Rows from block 2 of the text decoder of a small audio captioner, named by matrix and row number. Rows with one number belong to one neuron. Each number is 128 + 32 x the weight over its row's rms, rounded and kept within 0 to 255. All counts start at 0. Numbers have three digits each.
Before each neuron's rows are labels from the 100 texts, of 14976, where the neuron reaches its largest size: "fires on" is the input token at the peak. Only what is clearly more common there than usual is listed. The data: struck, bounced, scraped and rolled objects made by modal synthesis.
# gate: MLP gate (decoder.blocks.2.mlp.gate.weight, 672x256), inputs 0-255
# fc1: MLP up (decoder.blocks.2.mlp.fc1.weight, 672x256), inputs 0-255
# fc2: MLP down (decoder.blocks.2.mlp.fc2.weight, 256x672, transposed), outputs 0-255

fires on: "contact"; "<end>"; "hum"
gate.443:130136130059088091130152115113105127111117130150117156144131153116123113140147174132166146136146120072108132152126153063120118108124119151150177125112110121077131149096098195086077144157117112095115169099157102087115110087099177164137070124181120150151113117207119045156128144142111120124131066146137131102157093074142123076064137104104164101045114160141077151120075125121102116156121143140161140120166076058142096132121144108087079131136089194191101153073136090094096198199111130163073143149166157136079112104168160186134105149153137176160086100104116154102160132124131117127173128094153089148157139161142158120091188159126101138093110075101154145122092122166118124081095153119116157083134136136147152102153063118092097152032065159082085143144089146157061170171108104
fc1.443:077137180131120118060174156086171182146163149172147081163159083078119092110138114167142113108100107128114057113109166145117117165092129145175093110125109149153176124114087192083132106127033127137132091129159138067097143173128137152168122160120077086112113096101056075112127135123125093084156132146103054135126136091048162160130099139149056131194130192142126132132142138119156110102088088168115153148108136095117092053167125117126172123071142151119083149156137068139125146134134144121118138084178137139167129103122176148181140166162132142077125107130147152141124076135126177195093127115117171129104170120102060158128125096094138193135161170147095141138143134115128151105119066134193151090186123151182142165120115174113142117155070147145107194148154153170106101172117102
fc2.443:156081139138095103111140210098165146109144129124139113114116123163133140071151135148164118136166123168129078106141181158129162125131137130137124110114164103127126151104119119071160067156114124086134110178114158109161088101088123151178087177146143125110102131109107166097152115118156115103129100137069176099143101106177120158158153111147144103185106099136125131169112141101185093108142132193114081124159120128142123116107134191049127070143147149096163150056154153164120113074132198119185097075139111161134104112146190148148101122174143143101155136134095154128096154137097143120130125136169177120141116124138099113049097062083122130199145106130166104212121131170178175123184122141144089123125088163092218190149174133182134125200123116232141164196126104148128073093161144

fires on: "contact"; "room"
gate.581:076104064104124160133136106111108141145182075162127140136084112088155134133102130102137149104191160137166133198216122072100115094100105153148144150138088185157120150091171107115129135124099119108152155161140132086151117152167150127170109158110101140125112100180161104122130097113095089138157166158125123132069143205133126094204130123067089101107159090132050167134142139129119073109168186099099123179117069170124206133158080150097123096129091105112123106070113099106149167117170140165070126141151178156096101102144123128143124195151141174107145200142099094100096120146163119142137097118041116138148101084161085077136167116062145133089162110146140099120114107062125143105154146123104145097061138188171112141124153145104185134156104154149166090135171081136148057121151122
fc1.581:200210181131049101125145124118079137096155141056154087094110166133140131097173120157178148115117125151172122074126151101158086088151135090152115182171143140187167127121218075181133180146075151125108074104176108158144140118123117102129104094077078127140154121107116104146113137100102108147131121094124133059136121154113146136149190113194110154155114131151186162097151149125129075146171097121129096172104105116135177164088157131156114090140070128099165078097154187107118086198101126179177141143105097091127135117112142151179176181144165138166134111147119091159082065155128117149159108164125108132119116178119080151141139125121134159129130071144123149173141170170133120079086120171132169109145127145130133050113154164110104102054050092131073145104107149150136105140135141
fc2.581:104061103134158192108154153078119137191173147093121126104158074098101139140113141151144113104163132130151157119130166172088109126142080091105119087134195113133092144137110120133060133163112124137113150150162089119096092089151097070098087209126111103108142109111164125146073120162066167138080110142144085135125089120147084164105166099186144115101127043163068159171130114129132072196175101116173139094144085117039161069072103123150115201097126129102154170125128098162162070141134110130109118135162102151150154086108125106145105079149169158179101112111104160117138076159163137144121097102111160100098085123158099079129133186126121060142144179132126060156157141132121052135147111115141086136102117096035113126154115144140071114165157147156155151115133108115173100094145127

fires on: "contact"; "room"; "with"
gate.242:095068126109121113101111152127160105136111049217126154123138077097168146070164080075164123122088090137169139170104182137151119138122101131136093121151097170166089096094114166147146089174064132148100087063132146151164122140212138126084096144072132181091085157115110068175134102141123111106178143152102156135134121106119158152129130100125114149101111102121103126103109146184138124075111122066157136204118112144057153095172098102093200157135148109091104216116136155255165140142071085147109125092130142128140085121145115131145163106156116169126120127059075161138106164141137137113090116134146135091142129119144112139104196106122149124118085132082108103141110126088110159112111155076119132122101111135155160126174199080097153125138099081164123170094126106097134109094165114
fc1.242:130119092051170141108153187095154121144086118184149120158104147115133147072164116114097095127133121165166212137123105099153112100108159143146110159127108151150167072174133148125145146047095137123130151142122128106126131200194097081188155149123062133105081152141114097099153101145086168091195123067088106147127118144098074181140121124106138132127126083144176117046048156112175121120114108074109150114130129086110095145088087109114168110081139148105107126132136122173096143181154139082126140134169153099133158140165151149034163131112189175124148106112156161147155112162117159135121160107046116124124143081128200136143125148114118129120139135080143075079116094098135169054141163160089149147120132105080171156145131186112141142104138174194188107117142179125164167093145128
fc2.242:175145125063125117094122131113136090100152170141177138139087104098124170153112114105101148141151126148099096182116145104160105119093126202144172099136130168103100150129136144134189085105087053148080191186174153094111200143170096162144113134139085167109088115111084062111178118067082158143066075112164152154133153166091140120147130135150154173093116142158114165087135100123170130144106059100158144163117175166139105154128114113112140137112163136143142108130098122079099186119109173209096117151124138177138162172153131131112133160111124106126107096119164040133152143072078090105094175092075079134172102111145113133125077095161127138084124092133114116094094155154135112072115209139082145122146131140115102151186113094079158160125166221119173128090157133138154127133058117

fires on: "contact"; "thin"; "room"
gate.447:121096110110144103123088121128148161162107106119136101151104109107173166147175124161170058112107130128156137140170164115152091112123121091124132132125171119195140147117201065149125154132076149098130157146099147177118171155134074140109074161134121123196140124154108137226101168120109111120116141160116090137163170164132150140142057150108120135115175137115144103078147153163137110080181131167121088144174073140085115156152109100134122191118087107152107158186161165066069140182125134151059121124108118129086174090153102102167132164171179133127131086110073167084060102106091131115118134146127136122090081148119096168161143153111170098144133130101076137179111141094104149174116128082075187141113059165120074234135167124096114125097124174146132147170186083079093132117100096
fc1.447:164144126117104088150167182117134093156127165113158116088159136153090128099089124175138170112133136113093138065125081103151166158062160134172157138132142148164129125115096107168075098147123108174098156124151141135158128130145117165080147122024115071057131126111109147168147124115086169087151148098184078094072130095095150068114153119062143124164112147078125122096161074099123141135082080154103153114074187086151141149180097164167145117140115097075118114116163096102147112090171183152201091116137122116150057149095125153119151149096117198085132071118099195164086195135141132134115107109094094102125132133108098119122104109128150092139085126081113085122112122091111169073133174115127116181127132118129089108096127139137130159154145083115173102053085124143233173150125108
fc2.447:143092146102133123102089122112159141134147165106138098162124114114082150153127115161125062100146134140143123105173190147096106104139028164171113168103135155133101163129154164127140098114116106141081166114112112154145109124095152065106010165109088146092149194149132107152145162170158106103080109140146129096165156170145114080096137094180146115142118104149111088123130061134168145113133182078119144118063060125130137104119109066166188154097191099167164114067145094102147129092101139147145074124174139114165173132210113148099122140092152093110166044134124130095092134128133109134172088094088147112150137115114128160132112060161110095112145193118107095137150121112157164131140181149118102131158122119050135165121127119116093156160133127169176115159115124137192097167219192

fires on: "a"
gate.56:095147205148133154159144151176128125123110153147092103077140092082150143159150160085102133068132163102128095108170170118128139103130164161134098100101154182148096161056106144127091122125096165122118056151119176080119125045131113135092081144201156104129058116144109123112117173122179108124128136183159152138132179122182090099168100153096112107108229104157108096138074160133145126101157135088144100152125068126224092181164116152160142156164183159146111155179091119138160155094121159129165128138127131058148147148155137124110170125155157089155084115112183144181115111122121106126144221098118150146103104128133054089147158142157120112136150126088125121141197161171103116133159144122152131142151150090172059152114156109162131166086072152130115108046117162146115136111150150
fc1.56:103149177126146139160203169136190114114124124151099129066125135082184145158152127096177125080065134134099072124114153156169128130096180141116101082132141131163136170117106101144090151145143160148107114083103139109101122072092175195129058145094157138132140201149175145120121159140106129115116127141160134139089175172170087087102125154058158148073154079098147090118072155103128138129169171092058144119077125071159142152116038104153178111191182155108131147141117113155163152116133145147163127095130167052160114142186083148152166058180116109113104133109099150170115135129117138088167158095150146149113105092144029094151165075131108114178164170097135135130120127150143152068113140121187120110174128107122109140183103110085163119118101143181083125123120112127176115149132113
fc2.56:116158102106121124078020138154124110153127155103127149131255151118099156136145170143118092214145107093109157147148101087115148118166111108204127141178144124153184121165171112120151081133061034160143152132130124160169114147118059113164130112170111153129150057075168143187129138158148102106162094119095143120182155154141171124112155110170141099089097141168105140141156162133149123140129074129155113138139168170117126056094174102117101106146114136195118150138126136000148119152078084114153119136145092141135113117072113098093135129097101131134086095173124149145143145106115097158132105144136123139142112160155141184121133161169164174158146140142132110127105125141122137130105096142087123145133148112093110088109131052156137133182149155083164073145163100126156082174125115

fires on: "rubber"; "plastic"; "glass"
gate.501:142082137117135155160111146121116160142080136115157188105126147105130111152127161108099155086125117136118045095192145072087100111072189156092124121062118122144074128187064159158077151082102105131144107147167168128224133160137091122163132125116098164160113133163160136110122110076151161175167172122134157120150117159115092095142136141133083098136113124058109156067161108124109114058094127102060128114137161080112168144143087140137118106132147152101150131110112110149189169136175152150147099103172142090100159082084167177153115117088165101092068142168113140169067131139171166143160113153140109106094155149052076129152142137132136131134086153153174172124151120150208139134091105111167136079111083119173137091153091102128098127169153098167150126112091179033116072118100150
fc1.501:131162173118187127130074115082147112101123106080113136122075157175119176159132110108135058114127124110113143169049027057103136149117075077155109142124171098053172143124124132125125195122124142134158052190108154114098143148150077155174147123126096158111124146122113098103151099175134080077110126109097101133178145143095142121110068133091115133125087095150101118139163085160129065135102108102152086085104098120173108132087140125112140169112112091183050114136124101114115142097123091179081120174093106117123163157128099121129160093114115101136109092090076146123104129056102146132138141079143180130184125088154110185076034166121095137144206119103159098131146086123188121109113133180124143159143122120082095147142172113149178103134197161111117111108184146120126109115144133
fc2.501:121152138155173160115184144144142116102167083156170145157136187173099150102128084105109089118163139141142169118076130124118138088099118114150142091097065164111084131132117149107140156106129166138083118151123146103142113164114141110141111153120113144153157125142112116096159112171103167121056141192107053166121157159161104069105137104169148134136123126117091121196119073138146073076112093178140074188100110098222102068131134098150150143089171079124133114148134159098094134105183156127098143137124121153162148123132149177131169096111123152214148098139121098118088112105129164128066131145107159127215160149181085145066103077149145117153138138103161060149119101104212088124138180177129138144184077058139179172187148104112089134102131129099123158160144101152172158104192163

fires on: "a"
gate.285:140156123160160042093188111074101194148109091163128150150154126050165119127178131185103164081120137149122118172133146171136105056145196148098162155161133127153133145082116110119103124186189152151129161118069136154130110136148146166126079207128132161129169126125163139090162161119142106114160128116168114097139111119172139142162123118146141176095117107091110173123125113159165130101121151171137176082159172170088144159132135100164193172135099080158090157118092121110165092129169064178124135149177171121109147111133140156139123114139216160121091148142172133153119158083155127103181146070166164172101147093162155068137149145147142121176068157159079150082161105140137143126138113132129171111104152170159110177148084140123120187107143141094109112225135139144152149196106067
fc1.285:164093103117117173114135107136131102112090136012124133123099202143141125173105084116129147140183174135130108133078115089138160144200141154227097147145132129133157089085074148123135164130135094129079112123101128140066093130092158110124150105071125099110116133115064107067059143165148126121121112113134125115122137112091170128082168132146167120125132153186136135185165086115183102099091126121104088136081122127125104061109189092168095119121170122141085090126127111117144084111085159155056114174136116085160104164170145133079173091144150075136118174144147149127143078096096102163145118189128087103127093153118140085044079167170130146127134117107165138159125117146152142095156162205086082119152195170077174150118142134120101118133167121130149124070103093136103123079139187
fc2.285:099144146085142146147037146151091162093132135087134121143104144133110158107110142131190150167177117177077145104131077106117136090154102065119106138142154126102173153141100135075144099111108100147155135102177094175182127185113153176123172101137073114112146115143087109084136099149166119215071172083117092025134098164142118113059173136195121132119143116098134191096180115072134158101112125149165130098142140071139129116132182163068121181141176145154033119150146122102127118163091079137091171142091127165154125151117133112119133119139146113141053129151145134177170117104156126095141139207137082184117151080129111144119092155167114118129156125146133079100144127132151132075159138087072086141084099131115072074138120173107130095136137194129072118112160137144177107125127137

fires on: "contact"; "hum"; "room"
gate.353:146106048081120147096102113074142140095134173111119164140105134182125106170188198109154100113154071085105057155170104183165141091168141151099149109170073077146147118152114105141093163081157136136163163104137155140128082136094112124135087146125111126166149120141158084130185092158146122081112125155130107191117073138182167140111127083090103167110180184155119120187111090151180155181081157106104154097128110130122144161092115138121181120132059157141053172156112096146153162155147088153052047134132117091147127109148157150110113146203147161158081119106058176108160159152123138122104145120145153112161164183123106109155139192106151060129156095089108139111119113106146130133179095093092127121112183143156120127162141157145111176158175114093095137117099100086119172137101086
fc1.353:132147182137149115162134107116173121124090123133131108110128127100149127061069056159159147132090109144163140109068152071106096149122157114170180134134141159159082142089076107150128143182118139101123110111142112161115125107093095172113160101070148118117148172127119173111097206101127130091077100149113137088134142146054148127140111157132134127138065092112181084098135144086087099083201130089125118137123123085099180119158120131082093053106158204134166081121136085140084149122117160170144165088105101117185169139112114134183138092084104112070196142171169118166058112085160077139091142109145138152114095078089124173121143099137129146148086162084102158126108151211079125134109135189125145130126140113129136105122114153146156116135167166155190188103185141160142062061148153
fc2.353:120167078143142119099154140110127163097117063080136141217066149123103103130140082138144131166138128137103125109103112083120183074121044105108139127146111117081127096158132146121113104095147122162130093142153107108139110140154126118149129153089121179121145111061166127077129145161139122136081133075115056092125119139162111095123160091155116154105146090121136021124149074095160113081131112205154077119108193152153140154015055108097164081146123146140096116134115120174077113155136147131067130110117131123122067098069152156163057169171198142162057079141144193159163138104132101130156156131145132148132149114171173158136114129115097122118143120178129160148107144129188117114135125075080097105075124128127060141125102142085135114151119153082107159135165117147096114111190161